Weights of a small image classifier: 17600 steps, 9.2 epochs.
Rows from block 3 of a small image classifier, named by matrix and row number. Rows with one number belong to one channel. Each number is 128 + 24 x the weight over its row's rms, rounded and kept within 0 to 255. All counts start at 0.
After each channel's rows are labels from the 100 images, of 14976, where the channel reaches its highest value: "responds to" is what is common among them. Only what is clearly more common there than usual is listed. The data: made-up road signs on poles.
# convs1: 3x3 conv (model.blocks.3.convs.1.weight, 112x112x3x3, each kernel summed), inputs 0-111
# convs2: expand pointwise conv (model.blocks.3.convs.2.weight, 448x112x1x1, transposed), outputs 0-149

convs1.0 [168 175 134 138 136 148 129 128 138 131 130 136 129 110 111 132 173 160 142 117 146 143 147 112 131 169 113 141 158 101 108 124 127 116 108 110 156 152 155 149 141  93 151 132 120 110 117 143 114 148 107 146 163 157 141 118 126 128  87 133 129 127 136 120 125 129 128 117 135 126 139 128 125 139  89 139 149 120 127 119 136 119 144 116 171 173 133 172 181 130 172 174 197 165 159 139 148 157 122 167 141 172 154 129 185 149 183 156 139 171 139 154]
convs2.0 [124 109 128 130 111  98 125  99 121 142 118 136  86 136 157 127 151 116 136 121 110 123 135 109 120 123  97  91 147 173 137 113 110 119 138  95 171 115  96 167 128 133 130 146 170  89 132  94 130 102 156 137 160 131 139 151 161 113 171 113 116 149 133 106 160 138 144  74 131 127 110 127 137 108 119 117 165 149  90 148 114 129 132 137 106 119 137 110 105 120 101 124 109 149 151 150 122 107 107 123 140 130 118 155 142 165 139 142 143 137 142 134 152 118 125  98 147 126 104 126 139 115  79 130 135  96 127 143  93  92 123 174 139 116 113  88 119  97 149 113 107 107 119  81 168 159 149 144  93 105]
responds to: square sign

convs1.50 [123 122 153 129 145 132 130 134 141 152 138 125 130 141 145 147 116 121 145 140 147 131 143 139 139 126 136 127 153 168 157 162 145 158 163 169 133 153 127 170 164 164 183 147 147 164 173 143 163 129 164 150 153 145 141 175 177 148 180 151 189 147 136 152 149 147 182 151 147 180 149 148 179 157 159 138 167 143 158 150 173 146 155 173 123 111 130 128 118 129 122 129 111 134 119 126 137 126 123 130 123 111 126 136 115 128 127 128 126 131 128 129]
convs2.50 [171 149 141 125 114 155 172 147 167 124 135 137 162  77  77 163  71 161 134 169 129 104 125 131 124 128 138 142  95 142 110 152 138 112 116 141  84 115 150  98 110 157 111 115  87 176 170 147 117 125  68 161 121 129 130 121 117 106 171 166 145 154 120 129 110  90 121 182 125 126 167 131  61 190 121 125 121 109 126 137 118 128 103 172 103 123  99 128 134 141 115  66 169 124  99 142  71 128 123 156 109  97 119 113 106 152 147  95  96 146 101 149 130 133  94 113  95 134 102 152  68 141 154 108 124  92 145  89 129 162 117  97 123 180 154  92  80 158  97  94 128 141 126 145 125 130 118 117 156 145]
responds to: pentagon sign

convs1.99 [155 148 152 105 129 131 124 113 125 139 134 153  91  91 130 125 140 149 136 137 135 143 134 143 119 171 128 149 152 158 142 139 118 147 155 164 158 142 153 146 160 152 188 143 124 154 165 112 152 151 153 132 146 145 114 171 125 129 132 141 146 129 163 108 133  94 142 139 153 156 147 126 108  94 107 148  86 144 129 133 106 144 136 135 171 161 119 172 170 131 135 166 146 146 123 131 170  94 118 166 148 194 129 136 174 147 172 147 148 149 128 172]
convs2.99 [143 124  83  99 119 155 168 114 171 148 174 107 140  96 139 164 104 144 146 131 183  90 107 140 179 108 151 108 117 178 142 112 127 112  96 143  96 109  88 150 111 153 145 120 111 169 145 133 114 135 137 163 141 121 113 130 114 124 171 148 136 152 150  93 161  80  97 181 112 120 129 112 108 174 113 123 107  98 112  98 105 133 104 129 125 177 135 117 139 105  91  87 101 134  95 186  70 139 111 130  73  91 125 119 116 185 135 159 102  88 124 131 138 167 123  94 113  87 124 148  57 119 117 129 131  94 147 103 128 139 127 132 120 156 151 135 125 159 127  95 138 122 132 143 149 116 133 153 139 109]
responds to: circle sign; red face

convs1.93 [127 128 125 124 120 160 168 148 120 140 115 141 130  94 104 120 154 121 122 114 142 161 122 132 114 149 116 159 108 121 111 105 112  98 125 124 136  87 115 135 126 124 171 168 112 113 110 153 123 108 127 114 108 119 143 140 164 133 121 148 162 132 127 125 149 151 160 157 137 160 139 143 177 150 138 140 190 138 148 143 130 133 112 158 157 159 123 167 143 139 132 148 149 185 139 146 181 102 168 175 162 145 140 125 148 159 165 163 151 185 136 185]
convs2.93 [ 87 131 182 132  97 138 128 143 160 119 145 130 155 140 101 105  67 142 120 116 143 138 126 154 135 118 111 136  98 102 141  96 122 151 103 150 141 161 128 108 150 110 110 133 130 183  94 166 142 116 110 125 116 135 134 132 115 125  81 116 150  82 140 147 127  94 134 154 124 119 121 145 120 139 127 131 111  93 144 107 115 119 136 104 185 151 138 159 164  92 118  87 142  99 115 140 146 154 129 140 117 113 123 128 144  90  98 105 138 113 141 134 117 171 138 137 133 103 137  93  99 155 142  90 119 142 115 119 123 103 118 100 122 118 123 179 134 159 118 141 127 157 123 156 113 125 117 151 134 118]
responds to: arrow left

convs1.97 [166 164 158 128 127 111 111 113 140 133 149 117 118 107 153 118 121 154 143 153  67  98 150 128 147 147 124 118 168 129 131  64 130 141 113 129 118 152 129 110 136 118 133  96  90 121 169 128 125 142 113 159 162 166 120 109 141 134 166 119 160 189 174 149 125 139 167 126 166 144 174 126 138 154 149 162 130 145 131 125 161 131 177 168 140 123 130 132 158 123 126 154 153 109 165 107  96 157 168 149 134 154 106 146 116 106 152 128 125 123 115 154]
convs2.97 [171 160 133 109 102 148 182 123 151 173 150 111 115 131 150 153 103 115 133 140 148 132 130 153 165  95 119 109 113 165 127 128 140 140 126 118 125 123  86 124 115 146 110  96 136 121 162 129 117 114 152 160 150 133 113 143 120 125 170 136 126 143 148 113 167  97 125 117  92 126 123 130  68 153 111 114 119  95  80 102 129 141  87 142 119 138 129  80 130 105  88  98 114 164 108 174  81 149  95 157 113  94 143 147 132 181 142 169 131  97 146  82 142 135 128  96 100  83 142 166 129  95  97 101 126  77 128 107 100 119 141 156 148 174 112 134  78 166 118  75 130  80 133 145 150 141 136 154 128 125]
responds to: hexagon sign

convs1.13 [151 169 136 145 119 152 152 153 145 149 148  99 141 165 159 105 119 139 133 132 133 117 151 146 142  84 141 103 141 163 153 162  81 143 157 162 106 142 133 146 140 156 151 139 134 158 151 144 155 138 152 152 144 149 134 153 159 161 181 162 130 119 162 115 158 157 129 150 160 135 103 162 115 156 173 162 128 158 147 150 130 157 109 131 118 117 127 133 158 163 152 154 155 152 144 152 160 125 147 109 147 154 144 153 171 157 108 146 153 104 156  94]
convs2.13 [148 153 116 131  95 111 161 173 141 136 105 145 142  85 151 142  58 141 149 143 121 141 127 135 125 111 114 128 123 142 130 135 142 169 154  87 113  75 137 132 118 160  99  98 142 163 120 160 107 140 114 137  75 116 143 126 104 143 137 178 138 144 121 115 155 111 126 157  92 110 127 129  98 166 123 125 160 170 113 154 151 113 136 142 149 125 124 159 115 114 131  75 115 112 118  83  65 132 143 141 170 118 161 110 107 140 117  93 113 175 120 117 133 129 147 113 103 120 134 160 115 106 129 119 160 114 135 147 141 122 145 117 114 125  75  88  91 123 153 114 172 161 132 145 119 134 111 136 144 160]
responds to: pentagon sign

convs1.62 [ 77  67 137 156 148 140 162 152 137 128 130 134 144 109 126 122 141  92 128 124 125 152 125 137 135 141 146 158 130 113 135 103 123 127 125 114 138 130 138 124 124 100 119 146 121 123 131 141 124 131  96 126 128 130 133 108 130  86 153  88 140  98  58  95  93 160 124  86  85 147 135  87 186 163 156  71 153  83 113  84 120  88 117 129 121 143 104 121  75 143 122  89 127 105 142  89 105 143 125 139 140 104 126 138 102 135 127 144 142 159 106 136]
convs2.62 [ 98 136 141  93 132 150 139  98 137  99 145 128 118 160  66 101 135 105 106 109 115 133 126 136 115 173 110 138 161  86 115 142 114 122 112 167 115 170 163 159 136 112 119 167 110 133  86 127 128 103 119 102  91 127 118 117 141 134  91 128 126  94 150 173 103 121 128 119 150 131  95 115 165  85 126 124 107 128 176 133 121 136 172  84 143 115 150 158 131 143 155 141 139  80 122 121 153 149 121 154 129 122 124 151 118  78  82  81 136 154  79 146 119 118 151 143 150 161 108  99 127 182 133 131 128 151 113 149 164 138 130  65 133  92 162 107 145 110 114 173 133 177 127 115  77 129 119  93 153 127]
responds to: circle sign; hexagon sign

convs1.69 [117 118 107 127 115 122 105 132 107 141 112 129 130 140 165 125 156 122 150 140 141 116 100 111 132 124 113 113 104 142 120 121 137 120 144 160 113 114 104 121 112 143 140 121 128 134 118 119 140 109 143 103 101  94 123 144 147 114 122 122 169 102  91 121 127 123 171 110  99 142 106 120 126 127 119  93 159 108 137 119 124 119 121 158 166 145 142 188 118 129 173 149 145 179 154 161 200 146 113 164 132 165 210 113 196 133 180 125 142 129 146 168]
convs2.69 [151 124 170 144 104 130 127 101 138 129 141 140 149  92 132 187 121 123 165 128  84 142 135 146 163 152 166 127 103  78  97 159 118 128 119 156 132 145 137 129 125 154 129 148 132 160 168 174 146 157 163 186 102 139 160 105 167 110 147 173 133 156 150  88 124 110 146 126 107 145 152 151 110 172 145 133 137 134 129 205 135 132 107 168 146 107 104 121  88 176 136 153 106 110 112 135 103 147 127 177 159 126 158  86 143 130 118 102 135 150 126 106 149 142 120 166 107 146  99 127 154 120 117 111 119 122 141 107 136 155 149 122 124 148 138 173  94 139 106 128 109 175 125 132 117 138 122 108  98 133]
responds to: hexagon sign; grey rim

convs1.48 [158 152 157 123 147 152 149 135 148 160 146 145 144 104 137 158 144 167 162 145 171 148 145 144 130 130 132 144 141 129 148 127 163 151 131 115 138 113 133 158 160 116 167 144 140 139 145 137 135 149 109 145 144 145 139 126 117 137 138 123 153 199 167 190 125 120 122 120 171 148 165 116 145 143 120 165 126 134 117 121 166 127 161 149 158 152 185 154 163 150 139 145 121 124 151  99 153 169 146 151 143 124 174 143 160 152 149 153 154 154 103 168]
convs2.48 [172 123 135 123  97 140 114 102 110 172 131 132 134 115 180 152 126 121 156 132 139 120 121 132 141 135 133 133 112 163 159 141 104 135 136  81 158  92  68 108 142 155 138 156 156  87 158 132 123 142 174 144 169 143 122 126 158 137 179 153 129 140 126 124 178 110 128 114 122 127 143 134  82 150 112 118 144  89  55 121 125 155 146 158 128 155 126 110 145 130  84 138 101 175 109 151 120 135 146 128 112 118 130 146 124 186 178 171 127 110 170  83 108 126 106  90 110  80 110 150 159 100  93 123 136  99 118 120  87 110 138 167 130 140 101 119 113 105 123  87 119  99 132 116 152 132 122 140  85 120]
responds to: triangle sign; pentagon sign

convs1.80 [133 123  86 105 141 121 121 115  80 124  80 163 120 122  97 148 186 139 106  99 140 123  86  87  91 155  78 119  88 122 105 111 166  95 109 126 163  87 157 115 108 120 130 151 172 111 101 141 116 147 132  87  76  87 128 115 115 121  85 126 143 130 121 147 133 127 143 119 118 170 158 132 148 149 108 122 170 129 135 128 115 129 134 157 168 121 144 160 133 113 131 139 146 151 152 144 139 131 153 136 117 115 165  84 113 115 141 108 111 119 147 131]
convs2.80 [ 93  98  83 160 186 110 102 129  84  75  58 123 124 114  85 126 145 143 105 143  80 109 135 112  90 157 114 118 169 115 102 152 137  74 165 142 139 163 145 140 119 118 168 144 129 108  94 113 137 132 124  99 106 132 115 136 138 152 123 100 124 116 101 165 106 174 126  94 166 119 120 132 175 113 129 133 127 142 161 173 138 135 169 125 105 107 113 151 108 152 159 146 153  96 167 101 145  77 137 119 173 187 112 113 123 100  89 121 119 154  89 134 122 100 135 143 167 169 121  79 132 117 132 140 106 175 135 159 170 140 116  95 129  96 143 101 175 105 137 160 124 156 120 129 137 151 117 106 120 131]
responds to: circle sign

convs1.7 [152 158  78 118 121 108 126 112  94 117  85 148 124 135  82 128 145 154  85  88 112 118  85 105  91 150  97 121 103 132 105 132 155 110 127 144 146  97 148 117 112 143 118 118 119 132 101 139 120 146 155  96  95 100 117 134 110 160  89 159  95 147 146 133 158 127 108 163 154 171 160 154 135 115  99 146 125 157 152 151 115 156 152 124 163 128 131 155 164 117 117 153 170 167 165 175 151 125 142 145 122 151 133 101 119 114 158 116 105 122 165 138]
convs2.7 [ 65 126  93 149 147 101 123 143  92 119  79 152 122 135  98  97 163 119 125 115 157 125 139 122 125 155 115  99 180 124 149 120 153 130 132 135 123 135 114 158 120 107 182 125 109 144  89  85 144 134 119  88 106 109 110 144 147 127 123  78  93 100 105 149 138 153 140 102 151 132 121 127 188  86 156 120 121 139 149 122 121 114 152 110 134 121 122 147 157 126 142 111 161 113 160  78 179  82 152 128 114 157 115 119 153 119  87  93 148 150 131 157 114 112 147 119 162 142 128  94 121 123 135 150 104 191 118 189 152 126  96  90 133  85 144 124 187 110 139 191 111 110 116 131 115 131 116 106 126 132]
responds to: red face

convs1.82 [164 167 142 122 148 116 112 120 127 153 119 146 124 118 118 174 157 178 138 156 167 121 127 126  99 154 129 110 133 100 135 144 158 129 117  92 157 121 151 156 145  81 162 135 174 118 123 131 131 128 110 133 132 130 133 109  91 106 110 105 106 151 146 143 102  83  75 109 140 126 129  96  95  88  90 147  87 132  72  99 137 103 119 108 136 111 175 158 181 121 124 143 136 115 152 114 152 162 155 154 107 123 154 117 144 109 141 116 106 129  97 144]
convs2.82 [155  93 126 121 149 129  98 132 130 165 115 134 123 129 170 126 190 109 133 103 122 139 124 124 120 132 117 148 115 192 119 108 111 108 154  94 177  98  95 102 115 106 119 124 161  83 137  96 106 136 157 105 199 132 135 124 134 131 142 134 111 121 111 103 188 147 133 142 121 123 135 127 128 144 142 151 130 104  76 112 137 129 113 155 118 119 147  90 112 143 101 162 121 195 145 101 143 106 138 120 122 159 117 123 145 189 155 196 136 139 124 109 127 118 112  91 154 134 123 135 184  80 115 151 128 120 166 133  98 137 139 169 119 104 112  96 148  82 162 130 141  78 135  89 183 123 129 115 106 151]
responds to: triangle sign

convs1.4 [149 152  73 104 134 122 131 116  80 118  76 150 109 140 101 128 142 152  87  82 117 138  71  84  78 147  76 143  68 135 107 142 168 102 122 139 155  91 151 103 102 142 131 141 155 128 104 141 119 150 146  81  71  81 111 132 129 148 102 146 127 135 148 130 147 122 134 146 146 143 137 149 121 121 116 143 118 154 151 151 121 146 125 133 150 148 125 151 151 105 118 149 148 143 116 153 126 117 148 152 124 131 122  87 125 116 148 128 126 152 152 146]
convs2.4 [ 70 114 139 157 143 110 124 104 125 101 110 115 101 159 109  98 142 106 112  98 112 124 101  94  99 156 125  87 156  97  77 116  95 149 152 142 103 157 165 166 113 118 149 150 147 144  83  98 131 131 136 108  81 108 101 144 169  99 119 112 106 128  94 154  92 130 112 115 160 118 120 128 178  92 140 109 136 148 161 132 118 134 148 119  95 102 138 166 123 136 175 164 130  90 126  96 151  91 133 105 165 129 125 130 133  90  80  89 120 138 107 120 134 122 142 185 144 187 145 100 144 147 117 153 130 187 113 157 148 154 103 111 148 102 139 141 168 113 160 192 109 179 118 112  90 148 126 109 117 139]
responds to: circle sign

convs1.12 [ 85  65 153 148 155 153 145 150 153 142 150 156 149 118 148 179 150  91 156 149 142 150 157 158 148 147 159 151 145 136 140 139 133 138 141 128 136 136 137 150 137 128 129 142 125 139 133 147 140 145 122 153 147 143 143 128 144  96 145  93 138 121  83 122  89 144  95  94  80 152 152  99 160 154 155  65 136  71 106  95 136  95 142 159 148 140 127 132  60 155 155  95 125 129 135 107 123 129 131 131 144 126 123 147 110 150 144 146 150 143 120 137]
convs2.12 [103 129 134 115 133 130 131 100 127  87 148 130 134 161  84  95 139 105  89 124 103 136 138 132  94 175 131 125 162  86  84 160  92  99 129 131 132 166 160 141 133 117 137 175 118 124  88 120 144 110 102 107  78 104 133 137 147 133 108 108 119 112 137 177  80 130 126 130 173 127 126 125 166  89 123 123 119 152 165 148 126 125 159  96 123  79 156 159 144 162 175 155 142  96 134 119 142 144 133 147 154 137 121 153 123  91  92  98 135 149  88 134 132 120 141 164 135 159  94 112 148 158 143 133 120 151 120 147 177 160 120  92 132 111 178 113 155 100 129 155 133 156 124 117  94 115 115  86 106 131]
responds to: circle sign

convs1.110 [118  98 166 163 155 149 154 159 162 139 157 165 148 131 141 146 150 134 157 146 165 154 151 158 153 164 165 156 153 123 141 117 113 137 143 116 166 139 149 150 152 123 157 135 151 130 139 137 139 168 116 146 151 151 149 118 157 114 160 115 114 128 115 111 113 152 132 114 117 159 180  98 167 151 171 111 167 110 102 111  86 113 150 140 184 143 128 168 117 153 133 133 164 142 121 101 137 135 131 144 157 127 122 159 137 154 172 153 155 152 104 150]
convs2.110 [114 128 142  88 150 148 140 119 136  94 146 124 139 153  71  98 121 117 108 130 109 140 140 121 113 173 119 119 152 107  96 151 112 112 108 143 109 161 151 143 133 111 126 164  88 155 114 131 147 108  92 105  84 132 134 113 131 129 118 103 115 105 126 172 100 140 121 143 162 136  92 126 147  99 121 121  99 148 157 142 126 117 167  98 154 100 142 155 147 152 176 136 148  97 144 118 148 143 123 149 146 135 108 148 125  95 105  70 144 182  72 172 138 108 129 172 132 168 124 103 119 164 156 130 131 144 111 140 179 156 105  61 137 105 176 105 147 115 124 156 138 160 130 118  92 124 119  94 160 117]
responds to: triangle sign

convs1.94 [144 146 156 126 138 134 121 122 145 149 135 119 139 143 138 166  94 136 144 146 170 117 125 134 138 110 132 114 137 149 150 157 109 151 149 153 118 138 117 155 153 154 187 130 138 149 155 134 148 126 154 149 146 133 141 158 171 139 180 150 187 142 144 132 146 105 179 150 158 127 118 145 130 112 155 151 169 142 149 144 163 143 138 168 143 121 149 165 152 136 161 153 119 155 140 145 194 112 153 130 156 168 169 141 191 146 142 136 144 123 135 140]
convs2.94 [164 137 129 143  90 141 145 118 174 139 138 137 138 108 123 167  67 135 165 157 132 144 147 145 179 116 143 137 104 130 124 156 140 119 125 160  94 109 115 116 134 140 126 141 115 169 171 192 155 137  97 161  87 117 139 121 117 153 177 159 132 150 141 105 117  81 122 141  86 134 150 138  58 185 132 129 111 141 136 122 123 100 103 152 125 121 141 140 139 115 134 106 144 102 100 150  59 129 151 134 127  66 132 137 139 133 171 111 127 127 125 158 133 131 118 141 116 131 127 136  77 162 159 134 140  88 146 105 131 132 135 100 130 171 145 137  84 153 124  91 135 158 140 156  78 101 127 114 154 145]
responds to: grey rim

convs1.44 [137 148  81 118 143 142 145 135  97 109  84 148 114 116 106 124 138 152  97 111 117 154  89 103  94 139  92 150  74 130 111 134 143  98 110 125 162  91 162 100  96 137 132 141 145 115 107 138 114 159 134  88  76  93 117 134 128 152 114 149 136 138 154 135 150 125 157 148 147 155 146 149 127 127 121 152 143 159 157 150 121 154 137 142 175 142 130 165 154 119 134 163 153 171 122 155 145 100 128 162 147 153 132 101 158 141 160 139 151 165 166 169]
convs2.44 [ 77 104 154 124 119  88 132  64 121  97 152 104 100 141 123 127 128  95 135 107 110 107 120 117 100 144 110  95 147  85  65 108 101 144 154 130  97 160 135 154  93 116 121 150 136 114  94  95 128 111 152 122 112 116  96 141 142 131 134 132  96 109  96 128 114 122 117 111 126 106 104 121 148 130 132 110 122 153 182 140 111 139 144 130 118 106 140 133 102 147 202 138  94  69 128 137 126 104 108  91 150 115 115 144 113  86  84  55 109 131 116 107 147 120 122 170 144 177 158 113 142 127 127 149 126 160 130 164 150 166 126 105 143 106 137 148 155 113 130 163 144 190 130 111  90 144 122 124 141 132]
responds to: hexagon sign

convs1.89 [141 137 149 134 161 150 138 137 139 146 142 151 134 140 126 189 146 137 145 156 172 150 132 133 135 159 141 143 136 145 141 175 135 137 147 155 147 136 126 158 154 153 187 147 156 140 149 147 149 142 158 147 136 141 142 157 167 141 158 146 172 135 141 121 142 119 177 146 149 150 145 136 151 128 144 131 151 136 146 139 133 139 133 164 170 135 154 173 147 131 143 172 149 159 140 134 178 114 144 151 144 175 161 133 194 140 167 138 142 137 128 163]
convs2.89 [146 141 146 110  67 170 192 141 189 119 185 138 145 122 110 137  90 125 152 151 113 157 148 156 146 124 175 150 111 115  84 118 149 108 135 152  91 121 157  77 137 160 112 133 100 187 159 177 127 119  78 162  78 109 143 129 110 140 165 172 166 159 167 104 111  87 137 155 113 140 147 132  67 152 126 126 118 122 143 125 113 108  97 146 113 107 117 158 151 134 130  95 172 118  83 149  95 175 112 150 105  84 148 140 128 117 152  68 123 127 115 176 106 135  71 143  97 144 121 149 122 153 158 110 121 105 147  66 127 132 135  85 104 162 139 141  88 134 119  79 102 145 122 137  76 118 128 131 152 124]
responds to: grey rim; black face

convs1.42 [168 153 161 123  99 106 106 127 147 139 163 141 120 121 146  91  87 159 156 150 101 130 156 151 146 137 145 130 157 142 145  90  91 153 137 131 140 157 138 137 140 123 132  97  75 139 139  89 140 126 111 150 155 151 100 131 139 151 163 146 144 156 169 147 140 103 134 140 162 160 174 140 109 116 120 161  70 151 104 141 146 151 156 125 154 145 121 161 162 129 147 167 155 111 126 103 124 137 121 167 138 151 146 148 134 136 165 145 141 166 103 171]
convs2.42 [155 146 116 117 109 134 140 107 139 154 129 122 131 128 159 150 156 118 142  83 181 137 128 127 173 108 113 113 101 159 175  85 109 148  85 145 114 101  88 129 145  81 136 122 124 123 171 130 152 126 152 161 182 123 116 138 129 120 126 147 130  90 102 113 180  98 131  98 121 118 122 136  98 145 119 116 135 103 106 101 127 129 107 161 157 161 157 104 104 106 105 128  93 172 117 170 120 126 114 112  89  86 107 149 154 198 163 181 125  80 137 114 134 137 134  99 143  58 114 153 112 100  81 107 124  76 113 123  97 110 126 166 133 121 122 137 112 136 127  94 129  71 102 105 167 115 141 147  98 114]
responds to: hexagon sign

convs1.3 [134 148  77 104 142 136 141 124  80 121  74 127 115 134  81 127 132 139  91 102 137 140  85  97  77 126  87 135  72 121  89 117 151  82 115 123 138  72 137 103  95 122 135 132 123 111  87 124 108 131 136  60  62  74 118 135 132 140  88 152 136 129 131 131 146 115 130 143 136 138 131 138 140 122 107 142 139 147 140 140 139 146 126 139 126 156 143 136 152 123 144 148 132 152 149 153 163 107 145 130 139 142 155  89 154 141 127 130 140 141 154 117]
convs2.3 [ 79 145 186 138  86 127 142  86 141 108 154 112 130 183 129 116 125 115 119 116  87 115 141 123 112 144 113 143 157  62  98 149 113 126 114 154 128 156 152 131 134 105 118 153 120 144  71 129 115 106 160 104  69 112 127 137 179 109 113 129 132 121 121 159 105 106 116 110 151 118 112 133 159  85 130 119 140 113 161 149 123 156 152 113 146 112 145 157 133 149 168 138 142  86 121 109 140 133 139 143 140 102 108 156 124 110  95  71 134 158 132 124 125 128 136 154 136 170 115  69 139 142 133 130 125 161 139 150 148 157 126 115 139 125 147 150 149 112 127 178 114 176 126 116  58 136 145  98 122 143]
responds to: circle sign; heart

convs1.29 [129 132 139 123 145 153 164 155 138 138 143 153 129 106 125 130 135 134 140 151 126 175 146 145 147 140 135 171 146 116 133 113 133 132 128 109 157 128 141 136 131 112 135 152 110 121 124 138 129 143 109 145 144 147 130 108 128 150 137 155 164 158 152 128 140 149 162 150 157 185 178 145 162 155 138 153 151 151 128 147 150 149 147 177 176 150  99 164 135 146 140 144 133 128 101 109 163 117 114 177 163 160 130 157 165 157 171 173 169 175 107 184]
convs2.29 [176 140  79 102 169 130 158 107 136 156 144 124 119 127 134 136 116  91 161 133 112 112 105 129 153 111 156 143 157 189 127  71 140 105 165 111 116 104 123 156 116 177 147 126 112 156 156  82 125 157 109 179 133  95 138 172  88 111 171 171 159 176 142 126 150 139 122 142 138 146 134 120 104 144 165 147 147 155 110 103 132 131 104 160  68 143 162 129 125 118 127  78 137 157 114 133  85 123 127 114 155 149 192 118 130 176 147 134 117  89 120 175 133 103 111 128  94 121 129 152 136  98 151 142 123  97 126 122 101 144 104 127 127 154 143 105  83 141 119  84 142 120 112 111 137 137 105 156 124 116]
responds to: pentagon sign; hexagon sign; black rim

convs1.67 [141 146 119 139 138 148 155 147 130 136 121 165 142 131 137 149 205 156 124 128 150 150 122 122 125 168 133 152 114 138 126 116 213 123 138 153 155 116 156 145 131 133 141 162 190 142 116 166 136 142 143 106 110 119 168 148 143 133  92 130 131 140 141 156 139 153 139 129 132 170 155 136 159 169 136 131 153 129 143 138 125 134 149 143 156 151 133 160 137 142 167 136 158 144 162 153 164 141 147 164 154 168 181 125 141 146 162 150 143 136 154 151]
convs2.67 [139 109 132 153 127 113 137 104 136  89  95 132 160 137  91 123 142 102 114 149  86 142 136 137  83 177 158 109 104 104 117 117 103 168 118 151 121 146 126  94 142 123 128 121  50 148 124 138 151 126  64 130 104  93 133 127 182 147 154 101 128 135 110 132 148 134 124 142 138 142 127 128 169 102 107 139 111 122 131 141 109  94 141 149 123 104 159 147 118 160 130 161 138 119 118  86 149 110 129 179 132 176  97 110 136 119  88  83 125 179  93 119 101 123  82 111 116 102 135 140 164 155 151 120 106 125 107 157 100 121 125  84 107 133 152 125 136 104 145 115 100 117  95 124 125 116  71 148 146  98]
responds to: grey rim

convs1.61 [136 143 125  79 113  94  96  82 100 145 104 121  71 121 131 146 141 137 122 141 142  99 111  96  91 132 101  89 112 156 132 152 178 113 141 163 128  98 143 140 151 153 156 101 111 150 149 102 141 145 163 120 122  96 111 155 144 121 137 111 148 153 131 139 118  93 135 120 138  98 111 106 126  87 104 130 134 125 130 113 164 114 118 136 120  98 101 112 134  74 107  88 100 119 122 125 123  96  88 102  99 143 133  96 102  94 121  99  85  87 134  89]
convs2.61 [124 129 106  90 147 135 117 167 129 160 101 120 137 119 157 130  89 168 128 138 126 127 130 115 122  99 150 145  89 154 149 137 113 149  94  89 162 110  76 110 127 144 122 127 172 131 149 147 117 137 155 152 139 132 127 118  99 133 166 117 161 148 112 113 148 139 113 139  65 129 128 116  72 182 121 144 181 123  84 122 129 136 109 167 157 131 115 126 162 119  81  80 105 187 140 138  97 122 117 125 116 134 128 108 126 157 150 156 143 125 171  91 132 157 119 100 128  81 104 148 102 106 108 139 145  96 152 136  75 110 140 171 136 149  81 156  88 129 112 110 111  86 114 162 148 128 148 144 117 129]
responds to: square sign